Weights of a small masked image model.
Model: 4.56M parameters, 48-pixel images, encoder arch vit, encoder norm layernorm, encoder activation squared_relu, encoder width 160, decoder width 192.
Training: soap at rate 0.0023, 5200 steps, batches of 256.
Data: trained on drawn branching plants, 145000 training examples, 9.2 epochs.
Rows from block 8 of the encoder of a small masked image model, named by matrix and row number. Rows with one number belong to one neuron. Each number is 500 + 40 x the weight over its row's rms, rounded and kept within 0 to 999. All counts start at 0. Numbers have three digits each.
After each neuron's rows are labels from the 100 images, of 14848, where the neuron reaches its highest value: "strongest on" is what is common among them. Only what is clearly more common there than usual is listed. The data: drawn branching plants. In brackets: how many of the 100.
# fc1: MLP up (encoder.blocks.8.mlp.fc1.weight, 640x160), inputs 0-159
# fc2: MLP down (encoder.blocks.8.mlp.fc2.weight, 160x640, transposed), outputs 0-159

fc1.158:480464492524444563500469496475511516455483508463447467542433490468450489438532499449540435478462443498458530442526519479453512561537490536516512519483461495595576474550538585457497487540448489402443464534452406533497504495496500492515434526530492490553485460564523441599453474490470492481438477602472521506426485492543530515523569539479451482456506516519488546521475538520514511529546552452503430461508466539462441497486512483499571465533515456603507489526553500492454488554540496
fc2.158:470526488455553384508505435491483482596493500554500477508511537489541580486449503593445544462556432539535501509444490562530508491473487551540518503496538497505373506503470543480457494478522495510483414408554539468535552491549466556520492507479503441485537501523526479428504519471428479421504524474540444480463535510436504479459494476435532549437505514550560454483522467463482461518546518476504535537521484468486476460503511560567481434516502513498528596480443511549536490518543510
strongest on: thick trunk (76)

fc1.464:552528492455461441493509517559488512515538462533453529454510562522527482510454504431478506483479487503497530469508500504450595572409503483476480516455461504448502529600495520525530497485474522573571560558535476498491471474427495492501564522488467545473424465485476553436492526468523484539424478483449541523505481594501513487499560538560456582378504452484467510442516489511503535479568524503473571512484499459467566450505530453482492446412555478434474521522538509455472509484442493
fc2.464:490528463497504476447531554478482604454415537523516520458466565461545465465495497525462497411473519513475535498496503503427502461549482550487525526424472512537470503496543447410472468555482504505430477450486514500580569512528417527469489515442462432535498478541423532478554423504442503484517496530524451539496487572546514452513540460524491523429407505508569519470592551536525486520440503495534503488478518523564564580496507422503521550500497501524529543446529547489525517508505516
strongest on: autumn leaves (55); wide (52)

fc1.359:452490494534454467552484478538519455533460427475523514548479506499523544543473505419476526523471533494533523406507447515481545485483440436509496462561549429421445550544483459503536491547447458520516513555476467441466422509492494489610544521521530490544520467532458590542437457492525496580560479492472524526546464448505537457454534472460455544415518479508415483440552486540484527527524502516467543559523519469498503495566491459483527515537545467511541573476453570495442503454503470
fc2.359:443497421495471469482522570529508554497480501463510469510536518487445515462465487475536492397538537497498466478395493491475468520468547560583505529448477568445488515505521539535484491559561507499525516494535544602532583512487517521477496539492432513431509502521569470506489574496411489458412523485477525497459542527552534465518460468514436490522515570447527512494444511453542520402426464502506541474482495516500583544531467521498460479471486478508497482563609464460512484485451467
strongest on: thick trunk (62); autumn leaves (41); red berries (36)

fc1.547:431499450497571463520470509475470528464539544543470542515395498480461557494493471482497495526443570562468491508539502556526548533524445506518470432440436504464455480581606458451473448542556518485516556475524494550515517440498479554405456523496492517475469544491563471513497551497446407487486485555441543510505580520433442557530517513487532537521550524509527518537543551609520540462522490496523495498528458503510534479403549458494476489449493483532498491523518515509567491468520483
fc2.547:569513551459483524546515479505541528450511432502522499498542446458503535511470522550522420489474477516520504438512555443429514430488511528516550532536551481562558535450544535468483483488482483565526416484491480490557533506508580442537439592579430439529534508471410499544477504520516523529561538444488497592488499402481639548512515470497505483526487499544495510589540467462524478479504495497432511480497498467508472487457483448487537500489514496486509497490427448492489501477471568
strongest on: night (62); wide (57); green leaves (49)

fc1.245:494518544450569539511526423506570524555545590510464442539487482476495459484512508476507522469491521498407451531514460498490499474518483497513527527452532549434553505473500562483488504487512495496505504493497492535465461514416520485500418526491486519452503492540524474603450566446450537514510508519591480455430446402485607482509471554494433521491478506437550448526450525507465508430514536466427525512537516498464469504547509459533528574523515604535456474476461528465473460537439546
fc2.245:577546519583476427456425520549516554497447495489630515501423509541509551574451434521480431493425502485503569513550528484481489534485519500503471540492426501471512472477487432520544471546593488502529436531458466466516563502495521478498540570470451465468553467473424484472493457473497504475507502457470424517537498499519500559475464433558516515533433497519528523445543423547481510505462469509507529521512507523547593559478499510524504489446461447549494549507487529535507572493473508
strongest on: white flowers (100); two-way forks (78)

fc1.262:496579569561419471507501543556553506554486458468562468517474551467575460462548473478471459469425478445427570453554472570479532554529506483475480540499555493434496575512453515472518534520476519560482454536462480542532518567495503496505492528481486551569441536492507515536474471478492489512533423492542523461508472491541465425504566468519446475494483558447478435521556563540456478454541476413469468423462517547500524542514443521535493443528552463426527502486529538519456493506501499
fc2.262:516442478462554514460485471427534481500496534523443518463478426520465483483417567493540552492501493547555502588445507471522508488494480555515552424482471488575465429506542453470504536559546473544500599453491502511461520454542525508546474498469481471501507446503548451508607476538503467520464558442422507587475574468463493513477470497497514526514508540510569569483477476471550456487504519552479530496526436437507524394504560499557483523471498550519495459458508412503484520481447523
strongest on: thick trunk (81); autumn leaves (45)

fc1.377:479466456475512504461519503496539603495449560501505483392492490497536424522494492492486507555532491545508425465427500449480491463541510545481551483489531478491517509514551531486418474483417399441469503435572528489557503493479477571459518515585528512571506488507485548525500531498572517475522438476408542509599544499501468488422503487496526434520460464559528501467560447446455525484494548457482421520517418515464465538442494486437515506508492466517496496468545535493521503482470553
fc2.377:431455525514522474483473489521482419529521416520450454561498467504471547444514514512534491528456467511501587554578517500460485496421522463552477454488426457501448524494447467487625532526588541545479478531471519550415525535530533475554488454418475460419510513442523451473499501480509499548467549543595508486455461520462572568529474519464500544481480502470500498492486535480514484519492497537539553520463546522546537468508537536511497490431503546436501490540439498464459526585482476
strongest on: night (62); wide (44)

fc1.426:513490501482519499427563558452414551464496513454468555471470492523481523439553507504488496528485530439516495517521555466434452507527526527560483451547479481518525454479511552547435517429462491465532500541467484497458548504484461493537449456532461560479532457481527568535492560556498541459468408542514477435483440505479497552554480523591429426558486469413465520561530537485495510543493458484582495499522574551512452543526531455453530492439530476529457485488543575500477455517486427
fc2.426:483506482495445485586510512622491553465557502484503524515468495541476443570475377492461479515424502510441490544467559497429515498573513466512503531511550570443479447486469519420503516534507478533553503523485544512484456602499464514528531424528476460498508540464482479515509484513520479507497541489524470404493535541527536504521509413496535501499546557429431487498532470500463571510448479509481482549432506521443513531511526525520546531530511443578463526478446537481532537453425554
strongest on: two-way forks (97); wide (77)

fc1.26:525510557477555521512513521537421526513494512530493525545516484539448476442402493463473439538492505496544508456512502466549576457406424477445490504531517520483461504503529558498484457518464507491595518495498488557513524523409448515432576424513511461483475452537516510499476504525465462445451527497552502543522590403453542526532510431471592433441497521555514556490473543574479530491560521505539484445547505506501570532443461539462445499522496490508530528512472556478468533496454510
fc2.26:525494502460481431470437479515529471475523467567558508559448494443531507572510461531509514522429481563503498481513486508496389555520545542504544516465489455479567558492503487482536460514525527540419541484444487484470508583593544503527464538452465534532528553457369551454493505478481469451500504532433487549529526542499455543444483600551474476498530510564512505506482459454489492488484435483466528452469439525487513497530489481560434448520553516496516540492454481524508515459578430
strongest on: red berries (84); wide (57)

fc1.259:489557546519484530509455519493483503450448557504452497478516492557541462565528469523482488492465472554460526512480514507515561527468529508577493520555563570495624502537534515488573484452501472501546435462494553543479494412362458523489498557521476505494450461525418468496475464546406520479469476517529451497531416539513517503523497546454528447440488501455521567445504473533473467508574493456501539549478541514497466460448528437547434482520519581461470529509477528519503535509480554
fc2.259:513481552543483493532530507477476535473467519533497563473500554506451488519514453424519500440498538508492559475528485524522465508526434432485543496473529451505549540427475408502524522465495519525452464450513538474550494469574463500435507506482471480532520493424434432513475486514485548547523480522434558497561512434523467443478481552500467518586555559453499487511522505546485518508470439525472472488465500420581516516510484582535547513424526549505460475406539487424557621480534477
strongest on: white flowers (73); narrow (50)

fc1.118:514535542496545467512504507512499483533539546524531551534440531540462487478525479478524449482478486537612500547530439510522484479473559488468445557496462497388461435376381536592464498511516462482549526512520529580446489497464518479591521480453500559522503451472476513481494443493451502494516590493579483472452478476489473521476507552562456488565494489516470509512472547560491539472539452532548484502515468585456495555517414444483459483454510457525469538486467504507490480490514500
fc2.118:480504504584485484477528504447471465538528560482491486531512487490505561429487550472572592513528483532465530535556558492494541472508474428498487466562541480488451454477507501504512516470527509456456576495539436532509527446555609498511413529477526470496511562541542510480499506523568532431510518524453454508448558486487573465516535513456478440488440517535565468514482470555414501520436491474444487465495455426481445504517573562466543516549455454544442452516461570494456525533455500
strongest on: white flowers (81); two-way forks (81)

fc1.454:527440430521550587507449539503473477574490530501512501470541594566475436483479514464492523491464575509537526419502489612495465474528558524493484490500424544528555528522516392442505506482448496546532556537537561505515485478535549487535497445494502483464477550466508547476560513507549436483485459481485442474514427523547527452567482531494512575507477455597486457492492440569493522517469531518481474474527485528468487445477470511532515441495547528564494473564446579508462490499471530
fc2.454:529506507545496529513546462492500489475583486398532511587477503428555534466473552526544548447583444531498478571518490504517521527582527477475577555429525508545451419423467541464429496458525534466523470505534504466524527540491517491498430502518461497499513521533455465467426493456487585503503544523540541510454481568484551494487503455480466429494598511499460502463495480502475469478456490544485551475497528509486474541529466505510517457475429502441595576404521496491506484503537455
strongest on: autumn leaves (62); wide (36)

fc1.209:466480503499479515501553499536502543488510503490511520507508438516455452581462512491544545436457526551455533478475485562482489540560534490514583510543485452453448500481536519462470472587482463432537396526528435479519599527496445502433521541512540558482493464475544526616476524491558481496422496458436487460486511486504543522484497380512542542494519475512511571524550553494462505573471462509494483522499524474555463539496516532522473458488498509445546518458442499471566478574540580
fc2.209:514466473430530480454540542472496512488438547477488462549453587511464523540535504483430509573559533400514450516524527497456520506420427488483438490525413448551537490551432430494497530500506524525549513545459501485503492514515510500531522477495507522542436515500537542405545494533489522542558502498507494507470409515475483523466425497491435465501527555475561556509496514508498542470502563577567571551491454483433488533489521448542558558497467554458506511533521503551521446501438430
strongest on: two-way forks (81); wide (52)

fc1.254:466515467528467481517614519473486527569500589488538442467483585491522465416480529478510477512525471514452445509523462498398514513508535499471507451534471522537550507500538495520568467465391490427474455549453593499508543557476436475451491555599426535495473493564542461521505559497571538468478456492513490493572480403489456518437572508524503469487507484488499540490495560508486463537464552526503422471483504527487455499520475480529528458451463447486500477521488537466502494527555497
fc2.254:507446502500494530407511537602437478520518478452536491501495479503542454528552481485482471522438459494485490513489508485413537506593461458461440538526549526416440447473541471551474435508522464491543461531473516541473478539462462479463474530462581544513516502447482567453498501499469560474493541522487514385492559556546540541543424405507550466564575531490529540500570534540505540426460473498520510495497490520485495506491506451473532526493558477548505501522500559487528476541409491
strongest on: two-way forks (84); spreading (43); wide (36)

fc1.303:500509523514508572459495539556533519489503538552487464451521554518457463479499507473483506444539402498435508585499455558516464509495521517481513516494586558477588519445488434490499482487523468450465494424493548478469486439520455455482574530513482532425534551504496480496514526496514515462487498502475515490483569520433498449527408418496534508521547469464548557461446482476554494574394589549523546577482471532525513462445510472504541488516452509456458432478519430442472512539493534
fc2.303:437505549470509476479482517503567482399483466487501523455484505410489499424439546545503500449525446533628496485451574539437471514520440535439495501493497497490483544473557505465474518480560441483450502536516545491553568420537487484516539496505493465475510516519548457599515532559501514477544449561488499482510560514511541465544521525491558474545479466589530546540502537495561527511496498491452481499523460490476554475449460403496494461446518483453487577466462444477442484531559525
strongest on: wide (78); two-way forks (68)

fc1.373:497450467530505466495482587505486542569508442520494472488487542454523428453520441476507415580524528495525478521420530565516539504468527582491494551537480485509434512491484535434558467528465467568480459538467517546512503475474510476469517483514538466508570504517504477530519485486443542553498435443493496454528471558534504511570462527470463510550529529490533507418463443548515512556382502494539419512449471487469475512435426547489513514497522518497519530540426555490468406572432495
fc2.373:483548521416497520499514430518543472457460576456505517515522435548480565555448559499479551430464478555482506514554451480459473455560520481507493487466517563492517447488523515499463521477535577450519473432508468496514505499501490525472479529524466519471417436507481485496465515504499443487485544562476447514455580460482502486404557484560498454503487471476463525514573533500448470456605501518505499526504547584523539483566566488518503495473491487471502439431582385511512566445518531
strongest on: red berries (62)

fc1.97:475454505484480440466531569442488482545544508458512505514462523453477514571429503466488441538458514485464512552474472515538525431584501533442488487554424447573497478578505496472514526607462467487490504565480442396441496507570522525458531532516525539459482519466478559506466544532480533474498483543535555507482444501500454448510508486427460488500552498490503510466560509521494487515460484497479493444534517449469465547568507484529542537467487508574591608434570483534477495535491559
fc2.97:496529475531444574491509486559554539509503533520443419512505437512479521483495522481512525426527564449533472509448511534547494507529549481530461435451471495479554553447515469546538506496472501523494561474581483513550490441592444428530518457549474557453465542482570518517552455454497442514441508516462485498441565473429500544467462576520504499498489500516536547501544489557593470472482450493514547585501417467479504456534513532488421453535542436513451487536474499504521438513438519
strongest on: thick trunk (61)

fc1.520:541467474579474492494503528509502478540511543496480457519515505520554491438444455463541505513528467496482490473443525475499513567460561493536441548476463505441497497522525503557551510600404479467428451499522421538497460475435455485474467491536485554572517526587523517515501488522392456528403512601547541517494470509492569483490494513476454536468540557459490535515479484539518527481506527477459499459490532558494385490460494483455573483536552435492449488553525425482478468447485511
fc2.520:455474501441508498463481435469539542527506484517540501547523532498445553475502576480561451521533498491491510506472435519536477509468496494426540542569466454560481458508456500384421449521509540493508513467432464421550455487534478538499458503459516510524533467517506459522528462486638533482533525475473468507490561506455474519532550522466555483474544500539478461516528520505471456598549535457543418470469490478448462441499502544491490497439505462513531645470485508519529448540542507
strongest on: thick trunk (74)

fc1.224:464528542502478530473531506385500474527511475518482509471502506606514559474523484430514459475518472517447479430587547511532559556495519546503491532453507538510533490519547451448546477557440503472453501547505369491461488519476524471542534505479505535594495517472436518496430514551473496431486461496519489558515496411568516478516544532518496431468512436474518521543483518531512506575453471508573481425535472479439487499496455521458537490538466520540545510543486499489493615473473556
fc2.224:532511516457525454517461519528419496413466480507567514445462530441524555565472476545532505487527486502518514507469499516499473449534468481508508585477457527471503500501488540502475508465480479507529501475591575484516476502436486516444536523455471387434524390479455479585511509435466497476472501487536431555534558503466581485485523459517598537574512550455503507467468481481562536481479437509569449590516450483533535475464487496484573521507493517577535497522472454480548509458533463
strongest on: red berries (64); wide (63)

fc1.385:546439444461533517503573478455609532505496513475568560437538459455481576484574425493513534552484435406507549488491559448482507459525496512512477475483435485527523510484527439494528546515509466466506469501446481506475539473567539568516558496448571401509460498447510524544544437525459517524429423485507481486460556479530525468486557527467526475501549503540518513522558548471536533545519463518535508497487559548575539487523526530470492518483482516525573423543497538510534539458487544
fc2.385:544487560493497491535527532510514502497534466510532498486485471493480500558463425481496521480502498470545524494503480473580535553519484454506485470428532484472478523484545489592497456463454520501515537434475541506518476487497496479496468511491567469499545420494536574463519516510487473455568497500578467506483484562491424436475519449533403578471505530453534371527456491488453450428532468527551568488433514455611524427585467499505462503545560488457457444535419496527509509519542514
strongest on: red berries (38); autumn leaves (37)

fc1.37:519474507561512556470521515481488462579505508496481516487528436558480485509422464414443509475493552496554472453514488632526548491563467525484527510496483432455508483540493466388470554530465504494429531491467461538391490491490494522559523484487511539626493506512446481562453479471468470502484501501456541445500510541489547497457554540449497468428525427475522486503572511472514540535452525514480473531488533569540537489476435456436538464537523474548483539512504541544491545440478500
fc2.37:504519467455439490502519502558506498477491506450480518516493493378530502452533543574562494513510480469502524507468570448486454566407460460528482531475486558544460515510464528546459519529513515530546525544526521537593488527455503516476470511487512499418540416496542489443570475529493537518501497509569468581488481494511463426526507396550461536560489522477482491524471487596549515443545502543588496540509470412521490487504534465498458512519558497470521477548468461514532390543504464
strongest on: wide (61); thick trunk (61); autumn leaves (40)

fc1.488:549525584490510557453491487541554423460412511436510520502418496449446532521487481508552453501459515516490515539523480499479575463447445456539502500583498498465522489499412506469499513510450500515466490515488433474467594505569502565466517530507507467477490517540520409547565495494477508547450469470475504500531519491477486527446577541519475462472489459427528473496589545533547496508567568489514511543449543503522446462545469516518520496429449493587562536468486435486429442489519542
fc2.488:427499382532499435528473490468471597536547456552453447487553459576521485459476519517460542527501422550511494493486484489582463542535523537441529442493525500520477519518529500508508490525550470519492512490515559568548451505431522392537446447488502520513519515474477508506483509464555506473531520543478503480482471496556483437497438470457491553503533494607425535515449424440536521492496481511496480496509478556517490587515544465484481536569568566448478488447552506526522529494448447
strongest on: wide (75)

fc1.389:523479606556477479493528514448469506545467491441498446485468534538441598518470527456490568494523533545489538466492540508576480541491445531492542466515510411498532500507444537441506463450434441457517464524534533496463476502525507401488515519508527470520518529485520496527488506544496584488498537463495493489507523472518515432481507509378568493563487510491447498514477413499508504517498484497391516483537550457542482529500514497507513485526591518575439519481536599500405582473498502
fc2.389:511499479525550503486512427460554516452514532516477493562500522567500449450520519439492487515522492479513427594542417525533510473472495527491449504522441586491427459544527456549561451520526541587508497446452544487496533571474541496520499530524522539476532446490617461452477443513523404545518452501439475545512444491473412565522520456486488529453470481460487537499517508518510550513497492502573472464502477485445471529472451534482477537556493580478538421440542466530541524540529488
strongest on: two-way forks (85)

fc1.356:473515408462488532498535471493489519449483437497429557542425498494586481559464490463526565530478516469549477502512537516547461437500481503535513401547479484517454547447509496531508512487455494559602540492530598593510460450521497514517455514592486517487544528518523457530557476457510591473492560454433461498480438521514510463480554549520477522491400491477499481470452462458440536542546486536443514465468509484530495567469499481549486527522483525496510490511492556557435453471447510
fc2.356:532562485544525449500463422516455515560511500529493497476519510554477518478477542593530465453519511522436487542562502495505476565409435524558508561539388515451509421544554554477541469492553478462435490536480432460483527528446515567478455480518478582455443489511582444406493484497464505510423490471547528506483490433473489507558514469428548482528531547507464520492517513452537477530484442484524477512497529512471547509482455527525488471526516539468498491501547513540546585517557431
strongest on: leaning right (61); narrow (36)

fc1.583:517516451557468569515512482519460434471454515544488505573515447483541467499525486539543460512517547517496508495434472422457523556498537443501507609527578523470483532508599473521514470563507548441492438494480460436524473501461529497498459534445568527454471561540555508485458495497491522461485543540508501518571538403486498538487471486516500531451523584515493479490445496460471447404458482547550521561545449456475483483498486479469547490570421471468523494593472433472555511510511493
fc2.583:429451519500496537518453438474520526538497511588519507502464493532526467505481492576584475509550517525536524501400473476540501561407446574460460527552522517414460501540462475471544457572510486465468544551435473482402552546490487506504505559482469449503554503486502488524583452487531451487462558557472445480530512474504536562463476450480416496446470520552483536483468557520466521497534514429492461479498502501507519467535468504539546516418537509463591464444521490488521508520565522
strongest on: night (87)

fc1.637:530466462535523508501503483467608495532479503512489547554537465561483540465525459527479526544457479516491540458527546477487546473479465493598516539543494559538488538497509559497491410477476464458510451477536463576549517467496524495490442520562521432534549515469439578465466498537496524479466419501514473450486441496523500441470491512522481503512522542540516438548479491503484519457413542529511508405464561478432444536510479527475646495462511482565442578464575533522480488487469478
fc2.637:513537481376484525573429496511428539518468479492508515547448526470506515573520481444495482553567459503544468424471499531556520512481523556486495466499426512450501534463522513532514485528513472452469457516504553505453479431503541587468535514502531465527421499572464480536523564507491491515459516475476522417493526496506439543455485492409600452534492462551465541498476519519505491454581515444501515538510530529513437488476531522504544566560494495547541445537455438472468445417476540
strongest on: leaning right (71)

fc1.453:433524546552554489436560571458477497441486521486553563493503527485542541458464458441416504492381518452530517476485501522514530577488466555520487435527428498509501479549538547566467465496483494493541521513513546458470447516461519460434443460529457492470477406539537482480451509497469520530471501467499536492489483547489554483498529485521463490521464462463488548417490503507540534473455551479436526452475553499484452491506539483457477532537556530586501497433627483518534497472453419
fc2.453:475500532539525504568578486502483448445544541522532510508473569463396479512500492501591432550590438478529503436482533427539528503511407478517525406541514534493517477403509477473477519549455546557490529531500524508500548411534542483479530508549542466489566511494535432558518484560470477381532489495512548546461484483519494489474468452477524507487500506486515509483506446447452472478518536462562527451558482467532472487457481526476521463615494459519465530497466459531491502524534500
strongest on: night (90); red berries (39); narrow (37)

fc1.145:520493469503455450452493507445526507525536536514523531558440550497457575475476432485476471502480553457499472406535463541445469507537456433512568490452469486534536432610468530480550462483443515536477480549517470504529463528526523500464478489486506538502445504436462570460509546495532570543546484456446511486428524582499511532504470506462524487396572499472544531568508493486527495560483528482491438480551430533530499543484468473507510578556541547504452572496521567433479437522513506
fc2.145:510462478474451513486609501528465528495476470500527478483523468570578482511464521513517552487487511509518508566550538495482527587467482530463432544542514568457471520495613519458466510545556496454579557481573473539407501524459518481548474544551467544420464452563530482492457441436512445469426492539508470512563540495498459465504531473528470540484484526536421501439467525499499511461473495463538461487515498410489499432522520556471464475451442510528515449520547434517466551462480526
strongest on: leaning right (39)

fc1.263:531432499422505483467560497441487471460510519492383517505513502514534529475541478455484499514387522456454567520520463523422526506498528530497496451461542509492555559507484550488473502495501580457515505499531429492441557492502500482508565449513521522554410511453477516461453508541423461532482514532541496430482423535514505471552442448500491511537543457446447549512538549485535430449461497515549484454563478514486531483455543539514522504508461578562499417453431486502574488463476475
fc2.263:545510537546453569451559496504456566563451533472460467441516483529500436478508434415470428500492510541433484555495486485464577487554558490469431579520468475493492424472462539506536470599511442479537431502464506545521406523463455547471491537526506496538496464472504536501480504478491508442432564457524480452514511562522471512531527436494485468572507539449521517484539499556471540550472500533538490459494507480522456519466477518489554504466539513532514518596546477470537546500430584
strongest on: thick trunk (62)

fc1.103:431535498406451534499415436535474528455508513476405507539484401530501524516574467543539463507476470457468480513525502463496473501531506530511502514484538566539549537507519446517501438451459507522518443445496558470525421455525430480500503518517468535480550497470491505493478530556493581447467470488516483487535464492468469570598447522510510514460524550473452482522518541476552450508570529512537508597545476432468441546505521392472527543519529550572467568520487537501507477475531483
fc2.103:540487527570569584521541508435613522433497470512531495452523574515506476512445514568459440441504651449540468525494477547492481476540488465503558486479519498531519481524464442522447506446447500511468504474476562406529540476523524505513523546467470475525440462446468534493452449510509510583463463504501513549511507484504450448469489515527444480453524478492513548528491552537498566544427565506461462501453574515492528531568512500495532461480492474487526497445438484442515481570493498
strongest on: night (79); wide (69); white flowers (36)

fc1.79:543515401494500530554459528444500485458525504542483514554576468498544481465557433470567525484485420552523537508536498523456443494482403497532424480493453531465528473461565512466579506536509458486525523516524552510429547516481486482505527503549516461472527495469480532447471487430493483535418608528457482498456487557449488492509525609563474497512498502492542533557501507480599519448543478501426500430434490493475452493466535556481498462509488540535489541520418534488434474514494494
fc2.79:508449521532482521512482523453536537548487466536521543517537505535464539468517516519479437576472499472578513426430465493458497555474510512490539502474448501466512496444487463414450493509500436489494563546431401525494512512458528555486391481516512515491465459469584515537488450482554567571571572497495462542519503482517488544519502494452553507499500512577493521501482460512503464523546585530541474486510459505535475428494504489557561441533540540485472481544589463490548375515541489
strongest on: leaning right (73)

fc1.251:445538489547460560529516464605483527462466501508502560523428561540447484455421569503524506525465520464500432546478533547482469479574482513504537506502466558500440481409548536476461466505527521535470500525585465472444486487525440484520522496514500488495505445522517469515512487480485471488500445506564490488534497451504513539532451480497526521501548478502545500405482441432607513490462457485570482508421516481462474551447553455454479494574450431614469495525546557496518539499449513
fc2.251:473522463509508462587521594451559518525444424417527508464557512493529570513476466551449470507461514468545463443490539461531616542445485483455532442510475551596549483506486525472557537515489440449500475497485511515478527485564491505456526526462479530527436523526550503517471525484576537474534479502415509469449495482443497491486514524501447424491534476557470463500461486508474496449563540479479531455520494555462499534513520570515456520500435480445568551515506519427402506451483489
strongest on: night (70); white flowers (68); two-way forks (68); habit: wide (36)

fc1.143:521522464525505517563491516546566540541542518518442463478508521536527488528464476459548559441460411535491488468550460468484595525430514518538487506429514502504551513556566480499522535515451511568458501476510463474554510491438475485503502535500454556492450492556456532445525525471531520546434515522484439519526480512532509438512546534529498560369407474450490508462480444490466500515519556439537533500462525503503463460477503460527490428505517450510488491503476484345537582539480511
fc2.143:452462541525552492418488572486469512403554541454519488427492489495538442483518536520553469464496519529558504507496452519487511456583505425514469515514524534492433499485517518576558412480514535479497461473447556528487497520518489471568559508460540467482508503437462471489460480513471497473493452453453492505484480493597556515510520481502420481432543456469506476502476543541544488521519444567509459536522513481499478528603505484420481558530491486562561477459472601456516583521556548
strongest on: wide (91); two-way forks (71)

fc1.87:519541530486485585505585528450541539562425505449525467540518448472463506478571548494536500562485520517536497512553507521564562537527575494469424484516497398577603505554493492441524502498481435439487515518513510488485464473499529450511432488536544509522512488473441492580509554530550569444460514470462497472548415544546507496509517476502443487473525561511480520481488478493437522436486480464497459450552498493483492476487464476508542532500563467503602485417519458514533440550480474
fc2.87:468408513554484500466448543503457440501537493520554517505464521519535474544448461509414486493445494460474496516462509506454527549538403464515573476477490536480476504405515553541480530472501492561455471513527505522496561517478502519471525460489475493506477561504568499446463492459472495531494458549570544517445511482447444534496499550545590471478377419528499505432588513515486525524479539538522544541474483502496544532544585493529396509506433540490448481509500520543499524407505527
strongest on: white flowers (48)

fc1.310:509524566477501588446500510523579455540492468517449530531461453497483564463450520513425402484448415498518510572473576444482533524486450508510477489462480530543499552492558417559449511502512526513487509433473496470436468475560526522473454521507496499520503492536494519525556604490482593444492543496509499467553516555505451427457525527435450470474516524561545489490516499531514443557480565507495554530479469461469525483460512437409443517537453474537471531484496519549498494531503574
fc2.310:529457496529509534501483463475533491513555540528495517504496488496501540532583424521530582500489467497484469493478519478535485572493492555592509472393421565541523487513492543518527433500443448546542509412552467445486427632514523516502486517490555460488549515468463522421426459512483533500505454504493449534450479503499458419572479573476504528485452471490470495495531520525516449541419533460534506522542539501501481480483508510418529548538461456543432527435531512499460472468537461
strongest on: wide (81)

fc1.437:510506553469524483484440470535478467449465553499470546496465413448483447504530452478454539460487471538505580476470497540543467537522472456507522499459504452513573627452496531531519522514494481477517415483504512451482559442516521501509465507519550500459489520450540450444470439502493486452511532547465485463551540509521565469448465526508512532543504534554498408469497517382505475571489514485585457549584513479555497525490462470427510589514501572498479514471564551471504477500516425
fc2.437:552486526470508567459554521455489449555519452555511505519473598451516508479455504425535485520504466504494455490459467389474541522597483485464486564502512497522551514425532493501495437553501509519427465588433599554546503503425504428489531530480524517470479511541477522478544487503501520519472506566523516564505479464440486528503531493541485477476421449534454576512446495565539501464511508467415546447466477488530485512547515463505494455527539511500513483540424503460535509557484588
strongest on: night (100); wide (58); bare (43)

fc1.530:541450570468477558476465536488462533517521481493496458497472481542511498459526532534516487468480514521507516476474488456509550516512461476441430539536559522501462560553487516541519507503538552591450490500476507495509481471496531480500514505519542527521493514558491484485532499531474417567527524519542476481520451416555376525516484508490524520564468504497543406511528585444457390407467550443508513483494463501462546407521524575429479453538439480412546412544498550474514484513499486
fc2.530:508508477523520535481542458488526461559451562441517501560562553459525447485495484403480510562505421521520499565509504405467507508556505476477578532512458453541518475491509471453570493539507426462586472519427438497511474529476484545494401503489536473507496466499565484502537532468562515470477468455494493536488518480362472461535528473461439473506483479482445522491526475504520515615489515538552501529427562499535479503510512495537522459525548547555503558526466438493438511527482523
strongest on: two-way forks (74); leaning left (45); autumn leaves (44)

fc1.273:544583579470467479529514488546491453554489515537515581521537496486497519481550529482571449492552493511517529437508465555467524445427553493466466416455508449478457429461497503443491514531542512482531480494513444471459476528512559537541468515496540489537498567469500434527514492481469537451510540502495514489512478407463553541525518452489443504468488518579492545527541547414492500564490530516441499563529409427476548547491435449584484506465499524576495548516502557494574520429478503
fc2.273:496452470531522463408456477482507550524528491455487423475499532448499504529494531524506542525531484501571500519474560517500484524550419491460573487564482487496464494494486508521536524461522498482501458455461540542544542489476471482469485532501436551585479478587522546521567499491565453524505480418427468551525579500546522501459537484494536476442494531472443447501518487539598520505488438448456481488547561593492483438491566547469468503533467462387490475510494577478466477551522425
strongest on: white flowers (41)